A small sound classifier, trained from scratch.
Training: soap at rate 0.0038, 4200 steps, held-out accuracy 95%.
Data: trained on tunes sung on syllables by a formant synthesiser, 39062 training examples, 55.1 epochs.
Rows from block 6, named by matrix and row number. Rows with one number belong to one channel. Each number is 128 + 24 x the weight over its row's rms, rounded and kept within 0 to 255. All counts start at 0. Numbers have three digits each. After the name is the row's rms in percent of the matrix's.
# convs0: expand pointwise conv (model.blocks.6.convs.0.weight, 768x192x1), inputs 96-191
# convs2: project pointwise conv (model.blocks.6.convs.2.weight, 288x768x1, transposed), outputs 72-143
convs0.175 095:124134124146161153124116169125132118126157130147127132129139134108093141095155091129112106135095117141128123167135132168110115045141144141175133131109094113113115153116129124135169137091120135085156154126150165089106123124110148121185120101145124124099123157097139126123127131113143115117
convs0.176 082:101131133191111124115181133149124134140122163104094083119157185138099174108144139132146203150143100115122107102126122117165123081151079128112095144153118101120136111137140146121115146131119095105145118130104134166105125158098116131127127101141109117084118127132105138159127128091110144179
convs0.177 064:116104140140139154120094157130126133167123102109126081174137156112093120129145092151126127121135171119129118071147115163101143105106099146141088110103100110126144130131108144108165135130127118111144164121105135063122131129174113132094092111077143137128143144139116130117155147171155090164
convs0.178 077:130139132124142178149153128122118161120151118154109112137145103124156084068098140144137097125141168130152105132139116140118144139113152095164087122093108141132134099128117123154130096143129143168103190127104128155138095151122100111123174096108131154156148112118098161079141206131138110111
convs0.179 101:120167161079134154108129184103139158116099147168133111103126121134129138142117137163065157117141178156129144120093156133143148110096125136129111131142131139127142137103108151157087125160155145134142114141085134137127127155111096115134136120118122121098120105163125123115150147130147140147
convs0.180 094:104152156124192115122122143106137142145104111172089123130156124119126088120133141166146148140159189109093129127096124170142137124122132127109162120135083131136158092129101127139090087135111135134118138137132148090159159098138130115157105109128104095106088125146143114122157178155106149108
convs0.181 090:141107154134132117119109099140119096159164125174129143171110138140135115075123103177189099123126147170130139090115148103138108129122148127181159134119145132112102126100147107092118157143139143114134126152143109124081130123091104161118110151146093125111110153108115120155159161112178132135
convs0.182 097:089154101116132127143135155161116130081088131136104126154166153091141129087140121098142123115164161146094124127118120112115167147141116125131137138137105158111134108144116132140096120116079102082149171112108088127146132139142068140162136119142138114102121138103099096134160092156105155134
convs0.183 098:152114126150135150118131151105131127160134135065099087153131148139107116099120118149130098134164126147144124109161127118129135126097111138141186105124103133109135126160134101118065131120107161184128156146105130119109137139106170133148123147098105117140119131116118150072134116091172145137
convs0.184 109:096108146115117153158101108120126143158114151108113145159104115097108135122108147131168094120115165137130122130086125139180109117146155124112131173162179177155119096171124123061125122119155109131130160128139123104130136116141114150130115119137109099146147135106097088124123108102124128168
convs0.185 097:074136164107095111132117126143109075136082129127131172125162148135116098142113133128140118121101148134105078146145113113117099144175129135135099138133108127143109135137145125109142148132167125133119119094170121141132111127106114126132142157104108119181114099113148107113149164075105153113
convs0.186 102:054103155119138130116139088127118133129121138085137074100102124158111104129079119120133111119096121131104128125095145158130104150144114143141131096165102142121120120128138137123100147131106117184169133128108117151093097094098111154134139139141127133125119117129115129124158117144157125108
convs0.187 107:114125092129141150131062136136137127084143086098139123143167105143118136077118120111154143120137101120107124176103120136167099118136125154124137177140145092141090144103150096137121117128104130099118145098164099102163166114115130151116104100159107156143123137108118116139113068111110107097
convs0.188 114:170120132185119131185092130093130173136121144122137169130086156102145124076130136119134129122139112142139069110110167143124147113097103136124141137147142146103179150098094139135099141134101136088125164118114120142142163136102143116137143146107134157152148144121183137089168114127143148103
convs0.189 095:104111163132097131076109101093118109128120086116126108123143108115149117166117134140108125129129148161162110105096118130132143080090092128099137176118134140145138087139139129149125109147106165107134132127131193096129153128126131119124141089144104165140149123112138105176115120170145160107
convs0.190 093:148147152183128137109151091129096147127138153148109139101145157119124141117125111136135106117138141092167143116116101150097114053102145142103082160105112130147162130102123105118132107075116135127126148141113132102185128111136180107124144102144087149105145171123118103122159144131134132106
convs0.191 079:117103144139150117095122129146146148105098119115096173128112196182142120105132134128149115123094095142103153133185180168141137088095118098120106146157110078152093123130127131124124100133089130116117124134149105069083092124146176130149125111090125158139135086109135129099136114128139134141
convs0.192 065:145137094165170157123161143122074146112140117147128107111132163130139095121132112148114178121171119135148152102107147164164144101109092097125101120116124104186127127158119123123102073121147143140127147114135127124090118145099124105132143148085115150126115135115146146149141158103136095107
convs0.193 105:096129115150124146151153138165146134103108128153097114112152133123131134108154113100140182146095143138141152128118152132113119102164092097121063138157145096124137108119116106149144092173113138135120165126126091144157115137144126133115085156125097142156152154155164149117134153130164088115
convs0.194 092:090080133108166121137130126081143156154157075178116109141142150115105133116131115129165083157148106109121119125132187141071108166113131147165122120135133103143144080144121117126086111165128120127121168092126106103112122151103150102099131145130137115096160098046129120178135102155131110102
convs0.195 097:167163155158120117133126182087123103097130164138131121143101151079097117140118127114130161102174122162120127148155140121107142084089158127192110137123113092124063106143116118128116121142169091136144151111136112111112118132138112140107112152114093067107149119144126087108131120107114137163
convs0.196 100:142176138128127112132148128129136132148158147124118081137160106073176135192152152130147127124139128153147071067146093132132121145144149099133146116104122130136191111135176107115129116087155131131129106132138126129120089117115139120143120108099149116139131046157175115097167130128090111120
convs0.197 115:144183114147141138114100142159125099133113152087136095183118178166167174128134113131139188117124158167130114147124118134146132109090099151138149139127119113137107092167104103194098142136135125174101128138109150117124104139135147142110097079113112126098133139143132147176127107120164085130
convs0.198 104:164150101164142152147115152091106166126150153138125139123124123159125143111121127122131104158151082163128125154109105136092112081113101124154128141132134082168129136160119119110152117133112141093102174069138104113173132127122122138119149104126146092142156188145178129113120088067146132159
convs0.199 111:155172113118121167155100153172138139092128110147119149110120128122146141161120175114127106136129128143107121169091106110102121130165093105107130125111160144132149105116125141114131192156130149113125128169116116121183080134113113117098110104174087088137120160132118103121121163111093092102
convs0.200 102:139149085167120130136113125106137104136175116181170143156090126145155124094153156100112155170121144135132121083163134169107139140110128110136114105176136099177108074113092129137145141143147159094126196094130138146078107144111119130140148109170158098135103109114108116114151115122154090120
convs0.201 104:143145124112127102133148129126126163149115126135096150148124116135094160165118072080153166159157134099105155106103109125130133152111106101121118105132135125133113116183154122124156115100132136089055147135086126105161124128130134082178167131073127119164134182103143095081106110105165163099
convs0.202 088:081092156132148143134162159162130127132127098140154125132136082121130088108105115121130155155124125137116118098136136131147163116125133106147116112134105176130137138168147107141104133068094150114160153120104163151109111086110128083095149123129143130139163122160145133133134144093128144133
convs0.203 112:145136134115114108078119153108120121132157116104145146135124132113168103163165144133142129119150149115112141126143127157129101115156143131121140135116134143113106119125138144118183122160201117117125114115123121157167091109111137134130113128081170109092179110140134129139099155164141093129
convs0.204 104:121122132162090098091125086124153106106159152099116107075129130081141105154137145137119142172097139151121174118099115151106079109156143147136104098127121181119158120041119125116119102121169101101113118109161101084128115150141106163137148140079114124126143132114147107123121137131149166145
convs0.205 102:141103152149120135104108177142095143145130113104097155173098144118080134117107107135127133189170143122173130167119131126119141135096135076103123105144155082117134106117132144126082129149116091134147158155118124082130109100113130174103134176110137090121162125140139100123103127135100122109
convs0.206 102:123131102113119129134148165118127124091132143092129092116113129140125110163188090092110167121113110146148128171138117104159163136100109157135108132121093096128093124128131130106115165102169121114113133086130119132112145083081085120139148088096145121188151125107161134153140139150144155105
convs0.207 096:150108139119141080100149145152138127117168133112057123116123106122133140154183125118128153149162189116115161090138149143158139167086115128142138114118109100136145136127099129141071128142140090123127146147131143147162087108137111132095079161129138119144105149159117147127154143123100115167
convs0.208 084:095086124110131135119123135124116138123113136109134124169139188114097132181139144149126151146124106121137110140146128111137122141127137141113100141098076142131146100112156175138103158164163094151120118155138098134115080140116142119128149152171092133055105152125162100147145077160135105132
convs0.209 111:116162125129149122159126137135144109186126111129109119086106104104128164153121159183098115110103142159079087129147137147114142111124134161115088169149167154119130130182137095090142132111125130089149132135112117168077135103117096143068109117151115139135132159119109135132129157113105104131
convs0.210 109:145109109116112147092108150138128111139104088097133114102163153084150141098153177112140102078132191118145146120132140103133147108116137105130101102172138128124098140165143151111152144164136122120132160142162124163153160113103142163118119119136138126102098152078098136108116160128159100143
convs0.211 100:112138178161108124086107118141085123148105134169125109171113173151141155128122115141110136142106156109109117117099157139136126105115073089161089105114128133153120113103141164099132109121159144104119196153154137079122110105152124128102097119117102158145157056144143099099088117056094136137
convs0.212 104:097119143140149158108091105141099125105104140101152075108079112115113121112101110131146175081157153074132114126148142096123134123183117106105124111140132136115150122126119165142123137122111163120153153095164168127132123123089166118098106125143093144146071103118115118102106124163142080097
convs0.213 067:102143140140172160121120165130140140149142153142108156149114122124158120126130061124127190167142142150139089163068126125101134148116141060147131083136143101117121102113071140115124114140130103112151145072118124127094113130099162113124136156096121136118147122142130140089141164125124131138
convs0.214 075:170143144135115146118129159131139122138090153101162127125150152122112152141125161099053140127175139094107132118147151125083135121170112098105126176136106143147102114122164133153143143146129166093142136093130115098106099103101127118142150166107121113143111090102127127104071104151115088088
convs0.215 108:136152125140122152099121117122132143135117119104125123173184109069146150139116152141165124151113128156130128108115086092114090166141143083118066145107127086115139133121136101093120080126144146102113129149118148141135123086133122167107094091120135089115122115113152133121114151118088123123
convs0.216 099:161120147160133145114148182141138111168166126153097137173159130094114109143142125137098169123202161107158144104124135175143162102133163105141140085103086125139117101111138113145116123157155151106175153136133112110129125112144104146156139159138138156114130111126162111130165154127119136174
convs0.217 102:142148167114120146118155113132096113125150123094080116170122150153128107150137157124185125134157139116102154088153121112120168094108108142073121103124102111153108162138156103130150133127146152104152126133094122162125117123120123099121149099126146093149128099150134160182115108122134158144
convs0.218 083:152146150161093114125122173136119122109107121147123123154165182127122121110092113141130126113122133126112163164149099138132115135059080147117146110106126100138102135117097123144143130086139136146170160122081144160111068093116169157142122115124142147105152130109115111154120146156138133082
convs0.219 092:114111134154142140093180111162124088121148130130119133138174154167051131127114137164113110136141108148111111144139140172105186130123111137151153116121140089134150123112099157138139116126090130131065136103091105074130111123082142084113128162131119159128135140160141125144161134091149106081
convs0.220 099:157179123109134103126153152093143146116111096158140114158144114173099159141156132093129145103141147132078142197161126141091132147096111095142156136142101178130146121132134101093089166137167129176128107144109154120141124105111154131112090102107123137160129160111136118117114153176105105140
convs0.221 124:137156171126125183134095127100146129150172124118116131142132129106141113087159090181150081144128121106123113133105209140134125135142142126158085121164106153118124139130130122120118146102084095088102130078127104160146125105129095127135113098118150079120155150145153179117131094148129116167
convs0.222 104:093106116155160133096107134112125107136082080163137108105121089124150149144128104121079145140132149173102168132110138073121142131183121112135144108159142085135155149088138156105110145126161109118111133143115163140122121101162153141120149143122132119123122151131147130120144140084153107167
convs0.223 103:037137134120139107109132121137146137132155140147118113117118144117117137091132076132133129143101122130089137154063104149131154119130147121152091134158086144163141117096121113122114131159117122126104094146139153085127176164127132152125077159095144164164127112121144115101099097152152133092
convs0.224 089:113117122146167138142184104168126166157113140103105129102096178153121146146157127113117116108119130109131149092117135136087111105126091126171156087097157160135157158117100132176134148086134171113123118111086147124137097093116146163141156108118132124073155111152151118111142113146132139124
convs0.225 106:134094122131105129108076112105167123085164135157119103136148179118099161114124132127109141151152126089101127110097118101141091119165143115143119118152121104097166107155136145101127143125125150174158100167131120165150128162113146145134141142095124086127151115148134139142112102091122093118
convs0.226 103:157153151106181163152145132150142130134096121169110138124103145165133109153159150174082125160123155123167123110122083133141115090154137118149108104130129087131169167143148138101137111135141181134156098130174124123098118152106135151168166118159137094134110159152155109131126095103089108164
convs0.227 103:090133177089137129137124130109112155120084111145117135126147123060122110115104148144082100135133085114110160142088135131128128139122176122126094124126164103127113111116106177132127115136118132113128161103106120144120134095123114158144118096162150132108123160115111146134115095145145118094
convs0.228 099:168163165135113132136087121145089121163132145145121094145116133154135116138148108127117158144145124110128097089132119138115146141161105100112119079160165127125134093122096114170135117112119112108168144086132133133107087132077166153119120100124124192111138152103129124115120073166090098151
convs0.229 095:137083132124107085097106086116137134153138144115145130122130152112133135149094105139155138133166164114096136113145104163085123153108126139116135138141115091100170155168149134116143088162092114111112110097088128197073128103131143133089131130100130151096128090107115117106102142153148127145
convs0.230 112:111150131104136087139131095166141144129117127126137158117158134091128109098143124112110119135139131162124101166130179107113072140135104087122123155107111130101101148141139135129124142148141127122134110125171143118098141123128145142152142124126088141106127148114147142189121115130108121126
convs0.231 102:123174121153117161154127087088084111168137143145136108097133100150092118118156120101137103122145177123105130145163136142076122146107162114176096145133083124190127144167147122128128118109152149125183166130123124144143142145120119137126117131113112135131081176122135144103133134149161125126
convs0.232 095:093152116143143089106152144125148155148079107103108191121137115105108094106132133126129081159100081115157113089144078151134143102101112131121151167161082130110135127168148131101107114126115153107118133132130128122130115150107144128186094116130131175130128132126138134150125090120153139157
convs0.233 098:142122140088142119144094157109123086136161102155135134122125136144106106113157168093137126137172146156131112132123044114135105136121115134101120101074139162105121114108091136121122144151142138146081095122181089145106105158145135130135119112106092172096136103158103126130130126081072082106
convs0.234 110:141068114172146160099142124118134154101144131139170108101096082139139113101116143152135090132122138121111183153107133133125130071104122096140124091138140109130105171149120122112134114128147109149185107113121133155161083086160132116100165102149149106118084121138150118148141099157147140096
convs0.235 108:110146139128109138143128169156169128112151122158164190138138112115114124164123118159137134134136103129114151104053157142135139137131077110188100143111120114133113102094107104135097139098135159125119110134142180109201141118137081103145136098096169127140126112122156103161102131143123104153
convs0.236 108:145108125138135129138126121117199115119141139109135118119157135119143132157119115137114075127109099093092190165097141141063153084116132124102107119131133144129107087127161139121124116127146115084125144118118145168112130144153149150154136116130140142085088117137146122132127108125152122111
convs0.237 095:148131129158125177109170091127121116142127140090107138157135135136128138122109113133104128111111124063135129134192176115150161196133131150105131091157135100130159097146116133124120168132085142133152147089156113129169144131100119154135133096139144109099149104101159161106166125123131155119
convs0.238 104:121131139137103128129141107081077168103123145183118125124124087159127125138182107113101156112130138129185113130145100131072105113116138131141071127115125101139127120126123111142152158155115145131144109149169141136147122096127105158112173140105112123143130123141155162132140147110090121122
convs0.239 102:082124131162111143152170137074105127145109133130112122140107095172139130149145135130150126144114156082121114167153138121106115089127115157143150151103104080153118109157141137133138097130090112130076123140166135137128135119154160166144112151141143166133115148096124143126134135129187121101
convs0.240 124:114102114098088116106107104112131158120101135145114140107126137116138171141150116151105134139115121103101164130108119084153109102137124118129143164136134109102156171133122118124152092100107091140146123116091098101090135105140124182138129127136071168128109122115158181114047124118144160144
convs0.241 076:172116152097110123133144069140153144120157164123125081143131184091139123127135131147125131135139116051136153155111144107153103149115146134190124114123154110113135086140125140137110090119123130126121129110111153144168124111114186126142124116144113138070167174129094153123093119155129146101
convs0.242 105:146148138118118107136104078120170122141143133072134118101117119141138103131098169097156121149107116102114139142138107138155098147182146111160132171093100126124141119117134158133127134111141147173158162088112129137160152135065137155155084129122144155162111143092153088121090161136143142132
convs0.243 106:150107064108142158152133144090139128098120089125072108131120111113110106129111120123114113096090138129118145125168122122105158117153166199126138101131153116145117137114127140120109171166183100141126140157122147135174142100167101163108089124108075125159097133107156133162113156078125116114
convs0.244 096:138154128146095122144145084124109111130147134085097076080115109119092083113113095160094120170148134140112153133186106105143160080113119138145140127139164093096092127120156140150129119169142149125129107166133137104125125121159140109088118108127139138148137136144099087115142106153134115179
convs0.245 082:130108164161106112088135128114099148105147115116147132101114159123160123156108093108113154150137169132125089143141111133091115123141095093096107147127132131155136141108148140181178109129155149100130127135125191142160177120116143100119136135117146115128076139109182096145164118097148153157
convs0.246 103:118155085098147128090132124107184149134113115143105145143105084105140119086132157136100114126140132131131140146117104144138133134130100155108137147116140181130154123138153080163186124120113093102127141102128116164136163125118107144142139170133088089147131164135133100118115133104124124128
convs0.247 092:147135148104136135118143126118136165160164087082156121096109148134152122175090115115110147150154132104136153116131137196147140111161118115164144172197142119137151155107116093112182108094139157092139132138102133144143098115133173097146123108139118160105097134128122119134110114105095147155
convs0.248 116:125141113142117124099165123124112136096131120146129165084115115139136101171150106150113129160138097127134095137152144126117092135120121176123126087152129164131126122091173143122109117130125115156187132063111114158116179142154172167150150159128065122121144137166133099116135097122111141135
convs0.249 108:146134100130148085116122135139161102140105150144134155149090095133153069133126154088146126168134131145101144157134184158119114088167167160108122117117124147160130110134123131100097177136136133131124118121119142170114130144147156126110098085151105104128165142149103142132153160115129142122
convs0.250 091:111109121121132157118099140130215134092136116137101166137199114137134092137150134117118125078151119169105097171132114129107091101103090089114135122151137153126092138097136117162134138132157165147115151157165112121116121100108119170106150162116161101134165130156103102143137146117122112155
convs0.251 074:159122114105188156105125164134136137141103142086118111166083194184126145091133107153123151104120142110152116155101149182129130145147131124150168144117142070143118108129116156128134102147150146177132143120143091103138070124115133116150131124127138114156139101113149093145158126110111145138
convs2.175 100:175140071167135134100132089135100108147135150130107117162140139141099124153107164116135085127115111139113140143142112137145141126094125146161131092158152088135089101134107098127098095078118082106111127078109139129125
convs2.176 098:168120124089111130116170171121127110121121142090162126099108175106120164142120135103138109097132111143129110121113166087132114145119123130101113091117154142129121155140105136157092181125085130144111122119154180146125
convs2.177 090:121153155136162136098141172138103162130144114130133119136115145144106084116128119154126167083114122074127145117101134119120137148112086096161138154132142131117119105117110102160145122147108130094109142130138122126135
convs2.178 086:148185113136104138167150136076148146191140148101152150105132109115125105118154119113125122086166091159123096132115136096120162105123136111111119130151136144115150117173151155138122106107092153115126175104171131157152
convs2.179 098:128153118100109119102107118138130154114137138126132130155114145122116112110156141150163116147168111151123133144114118136113132109118121105109113130116119155144115146167162116114151111095174128130095125133125129187152
convs2.180 123:108156127165147087098113136130140138146106126131103152108121130137106110116114126106185146107111121137106162124117140128110136121090129101142096160098143123131098096160103147157148168121141161122117119172146114139093
convs2.181 118:161160112115144156080152157141145151156114096083093091120124140110123132138163151166158137146135167152113067090111081092119120099120136159141139132140119109105118123110139105101140134120133135142111160082128150147106
convs2.182 097:168114131137143115135120154126115139128129132119176104129088136069084121109108127110134123132118144166173135141112128120104135109119135114133129146123138145130161085123143151120122115091129128094152080113110131129109
convs2.183 121:138126166155161143094149143160120136171093113094143148139172097105108107106124117135101162142170155111112154151135161145146101147109122149114126181143118140156108136127093142178103153186124102159100077118071172136135
convs2.184 099:149182132163111131090140103075136097105116115102122135107096164113102114106127086160153109143156146090178092116109146113166106138108084080100163080137145132101156142134143113142123092110155113104099105107107146076141
convs2.185 093:159120110090096191185105119162102168109129125136154128097083148078103114126181156158130121121112143120129121116139097128163177108166145124149117099154127134108091067115117124162118161162127141135167096116149156144095
convs2.186 091:128097132141112160116098119122130154150098148112172138125126111153151138131154122140124131104132154088121102139098128085139106141123112125173135073122138103136113124143125118121147087082164139146215112156137081123154
convs2.187 109:131131123138157173141115128123090103148176137112125122112079105103142131154047127126141092159090122158093143151139144129136160119142128128138136153085101121132158129082179121149160153103141115083080109161141132097127
convs2.188 096:132121144126096117105144144131149138131147093160113120145139161129142143154110115147121143150152158134110076135131099119090121122140152131141153150134130146126135125171121125144107199131148101119141149091159088150143
convs2.189 097:142168083153159102119130174153135127149154141089153132108167106128113071141136132119128119126129142124132104103149076152080104097116121147119139094083147109088103124124132115087149129138206119130122171085130138159116
convs2.190 112:127152182125127118138169132137107187161089136094116105123099127153147071112108092134179138114124145162161107110137138122103137151100149123134097097118128145125147147146143128182121141109144130114157147168121108143120
convs2.191 096:133108128133151138172115111129138135142161175110099101136150099129087121176148092121187101117104141071166168077094106152137101155094124125104137150166098120125134149101140161093142129155143137095132081143121154141145
convs2.192 089:152187141117149144155093115097127153108144113117100202148126139183109101121108088155130077135055140121098100115147138138131169091137138092137114099133176154114138131130149134133115110117094093110135125172170129173119
convs2.193 094:129141117121130140142114152108169133167113126102081108107160105135108124125131139121099099154120112127101145125144110161168132100143145117138149107094126134131125188151114161126114111077160161111150136131136130178109
convs2.194 114:146148127081177132130113103108147129156124151128089117140136161126167124140090093099137121121165159113160122109109138111129078091121132132151117122148136101146123106138143162147131126125156083099121112128167148101102
convs2.195 102:134106151102116161117099120113139156118149109102139064118105151110110117134128152150086127136142161123133116123136118140113112141132168104156108121121096144141137130102162093137157189152152133163082155149139119131141
convs2.196 095:140088127098144165157096120169112115124117100120133166100141134109149094126145089174136108097170115128125185154161110138121119126120132168104107095131187132154145101100135152104147156122117153115102102190145140154094
convs2.197 100:162141146115151146071119165117131133134162111077105085148083150143131091092129133124140114132123138159126102153138149145133151144085118086151112123134138116105140148096116109143140161119133096118146117130124141141117
convs2.198 101:130183109146125110128126103139123158115104133108163110147157109104177119114112088158123151149145129065118116118135140115092179125112137145148098152146124122142116125150117117138131049096118131091152123164138147096132
convs2.199 100:088172130147193083134150087101136155115103178114098137122131133115137111133131098146094105156135091076129139130078118120173180137105163128159111118111131085119137163123104166140139114113115127127168137093102100129129
convs2.200 128:152163101090133125144099114118095141141150137116100139126146112135102126152127132100179129118108088157122106129146117096162145090132096157151153136130167111138131113126134137130126126144126135135138125168107175121091
convs2.201 098:120110157110164146128106157163146130154126115116130117115148123090102120121114115136157141109177161159130160135148123098094115133152146115099092109136139164169157098131146115134101115095124162154099112094136145113125
convs2.202 109:119115138104155107106179107115106119136092133127087106123127135135105121147132116128109142116184144123130125109138108147138099129125119148123131149150155133113129127173087136106140138134166129113109117117140144105129
convs2.203 106:134109125106118128151148077166198124165120114133111130098132173152121121128117149142133133123117143110119102136117130122086137137149169117139125132162127131140111126123151127144105159180160139120132164143122109144091
convs2.204 092:144097116129090098152122149114143172124116109150108106147151157138112140105148077111113147143133116114163123090144104100121119161138117090139106131123142105094150091119141114172146103154113108136157103184137099137100
convs2.205 087:144122137099119124157091098145119139097166094127101145138113159150115099099113141118129138118164078146151116137127185149135161126122107126100092139125102099127115101158083151109140107106165096183115160133124139159181
convs2.206 101:118150136114162141164151141133135120151096150139123127152181124122121143124090124134140124131111097147108092113146154163134090116111139186136144140152117124154127122168150106113135130103122109141095133107156121151148
convs2.207 096:130138134142172108134095145147123205152150162124122104171116138125114136109106122152089145167133122147150133155173071139132146126107160092164114146114116147141152145133092166171110183118116139111123086148151120132099
convs2.208 092:128139134113140144148106118104130123147172104062107144128093115111138158096131162121111146145170095114132130108094133140148128131160127115121097140140114112137100125121120133091130127120134123083149129132155122127157
convs2.209 100:099161100118098147130126160092102124132116093153113122143127124144121139111161133116179144086130128113155132140129110146104098075139085185110106185142133155148096147151108140115158122073133118158116169129119125150105
convs2.210 112:119089139145152105158123113153143117127126211105127155143136131134121126118154129152136148136117124070175160117121149141116087126106132106176150122134109092142121158074171135161121141150157099078155090150111095105101
convs2.211 103:130133118150127161153159136129123105107148126098120105135121164113134107154128078130113144112130113119150131142101131160103137140140129143156138134130100107176135124148134138142086142148088132100104106158076138162121
convs2.212 099:115114151114154123096140126057109119122130154161149146100151127141083099091076143125091101156151123192080133078132130069108144135129151128109106118107105113144126133132153158146094151140161128104122146161097120114150
convs2.213 088:142146146123139084126129130052139148130137109114122098098140168168106116172110099122105149136099137141148105095079137133141171164089088106118135141140156129104119142139135166124139137080152130099131114124154149138106
convs2.214 121:125133100082144105121165129126149142107152150109105155143135136083127115137129101137122118153116131159085136091151132122115137144102095107197131101170132151152111144113101119129098098152144120148128121074160153119135
convs2.215 095:105167150156146115123128133112117158109124149142112155088145104147138147120138129098152102163159144096143160147164141131148132140046137146122150138149160113088122151136080173164208133159131107138172106151128160169145
convs2.216 094:130133135112119139158105142124122117087152132161118111118076109117116089181127142174146135136154127124163136134142172148086131095129175123133186129104120145132132151126163088171136136075102123105147170150144102162155
convs2.217 098:107116115127114111122142124111112105105091150119124134099129136126089117131084161134106131170175141133130165133144110084133082138135127138110139104124170133135119112110098117073145123119140150142129128088143134149135
convs2.218 097:121122102138180122154097145141106103110092087099129151110143133127121140127101164113160112118151188139122137104122157143140132138126134109102118116137144168154113135146139156152142169123126128147081114148124143125141
convs2.219 087:160124171120177110132099120165094127093067151139114125123093051123115126119128124153092153122135134109112166126089101140163143155097079150103135137157113132128103135135099099174126122089145124101092175141121124130155
convs2.220 107:137127106105159131142072102141123108108142138119116124110149075121139118157107118098058103131114117125152137115139088104105093137126098083191132163138114150101114150134124092116162153150139097115161127137101099097154
convs2.221 114:068131119134125118135125059122164122117125114088111141146139121072115138130177147127113157132132147109155104109136120138156087111145138130109125133093142171182110172149139146101086116122117176161113101166127153146087
convs2.222 103:123142149149120103177122128135128139090118099109135074152098090146119072119099112120140132118118146180154177137132107081124138109089129106151129096142124155124135085124120116118149126095173108140103134162110118131105
convs2.223 100:144103122105149139122158150170160127088119133092128150129146133142137120115159146082136134057123150155110129094107124088063119111148091128118108109130128149181095122148132101098127139197128129145144102104146100116098
convs2.224 094:161124160099121127157112106120119133115119152126093100148074089113138104170137110108115081119138128127173185129097131147118115165131161103109129144152137110142145144165143128140089097145128121141119140143126125116125
convs2.225 118:107106086140132124123072138143100083129120130120165109107163138164079156095074149165151130140125149147103127154144103137150107128122094182118152136154138122114102117144143144143108151142113146164113149174110117092134
convs2.226 113:127088129114079127155111133127126159117119137097113159130100082114086173129154092127090100119100140143080166175155094127139131143139091116131144178126152114156135138176133136119137152171118144092143153082103114110132
convs2.227 109:094121087149167119123159154129134118155107130136110067160109152145115146154175141139107092095106105138126098102151133144138157131166129137091083135125142076099087153119121086116157095114160154119096129120095090137133
convs2.228 086:139139153127123131072137107109149133104110146094151121126123140118143107056087107145166135136132098136140119098124090110102152171120131116134120126146145173148162127159124134164118089126148148137138133117122160114125
convs2.229 104:120110174106120141163100151157152156142191137105092155167085155144139110119111124121120169126098095095145151165158111131114158119116132101145110151129156091111133139112146134135093145152106152111137177133108106110092
convs2.230 099:153171131163145135134115144107138130183124152146129123144091098151135179080114130111138130147138111171115139130136142120149138126129136097138104147157124113162172139114099165144134111121106124130110120154140151134162
convs2.231 098:118140174132141148168109117135111160143136109151128090146120165129082126088129147117176081130102134113134137099112154134129132148074106189175151110122140121128118132122111118090162144085123135108126131106136170103139
convs2.232 096:128152139137091121133139108154120172104140147105151083138151103126075084129085127119086115113125189167120120122136147134148154150129191117122150125140134093125147114113129109119121156157096095153127108130114126124152
convs2.233 103:098080134131132106127089137097157111114096155111117129131089125116100095104154171131136148076157141141130165112129132145159107118124137117155115103090108140130115148183178117126139123106120120117140067128121118142084
convs2.234 091:152101165124149135106142116105131160123107124140079136120165112111110130110136139151184149117149148108105134145117085112131123142164090145096174126084115111165132132110112104139112118159155151137103184174144093143134
convs2.235 094:168130113110117120151151148122087131165144142152164142116094109138139151146151142150118141158128124109142145102108113140136129116146115080114120111112113149139092095102108130162186133193119140138133144077130127134115
convs2.236 103:129119152123166167100164141166132128096055097138141092138127140126095067131164156118100129115126126114112116128158127147123100121122134154154085143127127129105102162115145114099141177151105130102140095123114137129122
convs2.237 090:098116139122138150112126116116075079111123157158104140136144107103132117126129118138123112183124127149102135125149129166107167096074136149174152157129110112128109101119108108102143160122160117135083134104137142144094
convs2.238 095:133110113134129143131118120104094098144115129109106148143110151142138116125135133150147119158150139122073118137107155123188105169121114092081120141165098135123153104085129134140076144080124126087185078107081144106124
convs2.239 088:121144157093131144121092150138120147145138128109113099125119155141108152117129118126133149150128139119067149149076137148095109165137108117110157148177157094167090105130129111093107098103110136155134129088095162130127
convs2.240 103:118125126110103158113119125147130105117082088124168090107127158104109129101153136105129140115101125104135149129150092132124118157126134128085126158143143136166165116093146094120153157124173126139146185105140097135165
convs2.241 127:144121146152127095150115109104117141109106174126123142119114128116155164092119138155155130127101116082116131147101136128150114121120103095150127162170108121151138115128094097158139155188132126109110109160128083105128
convs2.242 095:173132162087134106115125158166150134119131109134134121145064073151125113135143126140148118136139129125158163177147101124168092144156147146169100140131136128090121135127121108144107117118129101107116123151137158158143
convs2.243 101:111151128158132125097110123127085166129107137144111171099067122109112097130144126112100124105107093146133132118138163103165154137084141127115114107089136142143119160109116132149138126168155105128155136094121114128146
convs2.244 098:133134161182120076129124122103120136153110153119096154127095159152110125131110127130152137168121174064128108085110097106125135117172117101122103100132130159125189102134099159097148078088112112099127115098140093117108
convs2.245 105:107084107130136125104143152142108156129136114140108099132091159130118152150098156131147162142143119107095136152152109132132126114170139146125147175116110101146112101093116135177103159143095124085128112149157120107130
convs2.246 110:135134084159116100145141143152131156119105070139110174135157140137157118147130099122147125140122146089139127110144099133145171115117113119118149131155101111156150146133161158148107142153118123137125141147107131129130
convs2.247 097:112112106112131135113143115162154126104145120139120153145098118157156154152125144157145137153168111121107090144090144129134120097135189131117115120149091146145098080109139110112186133109125186141135137140125157133156
convs2.248 096:125091111123171132152154099129160075088143112128123076137136148145138147158137096158141139148066121141127094119106141134153114133125165128165125119133153129146112140094151100104137111112147157151159117100110104078108
convs2.249 093:107095102105146091129106142091133135088149110119093108104129109107126124150145188149088210110094090150126104130117167123163135154135111105118147106113135071141098120154165158135157128117155116129093124143131119120178
convs2.250 090:196139149126084093141165128136147092088127126091164140161098124107145140114105151150118204156106163110123140140104105126100141082138100139126167114136116159116160092152166117141131159104133123130119173120128098128127
convs2.251 079:124146111146126150147123108104127180147153131167149141141135145143124161128150088154151111119128088128109120141146154093165146092118129102146187161140132103119144091158116138165102152079120131139131122111165125143091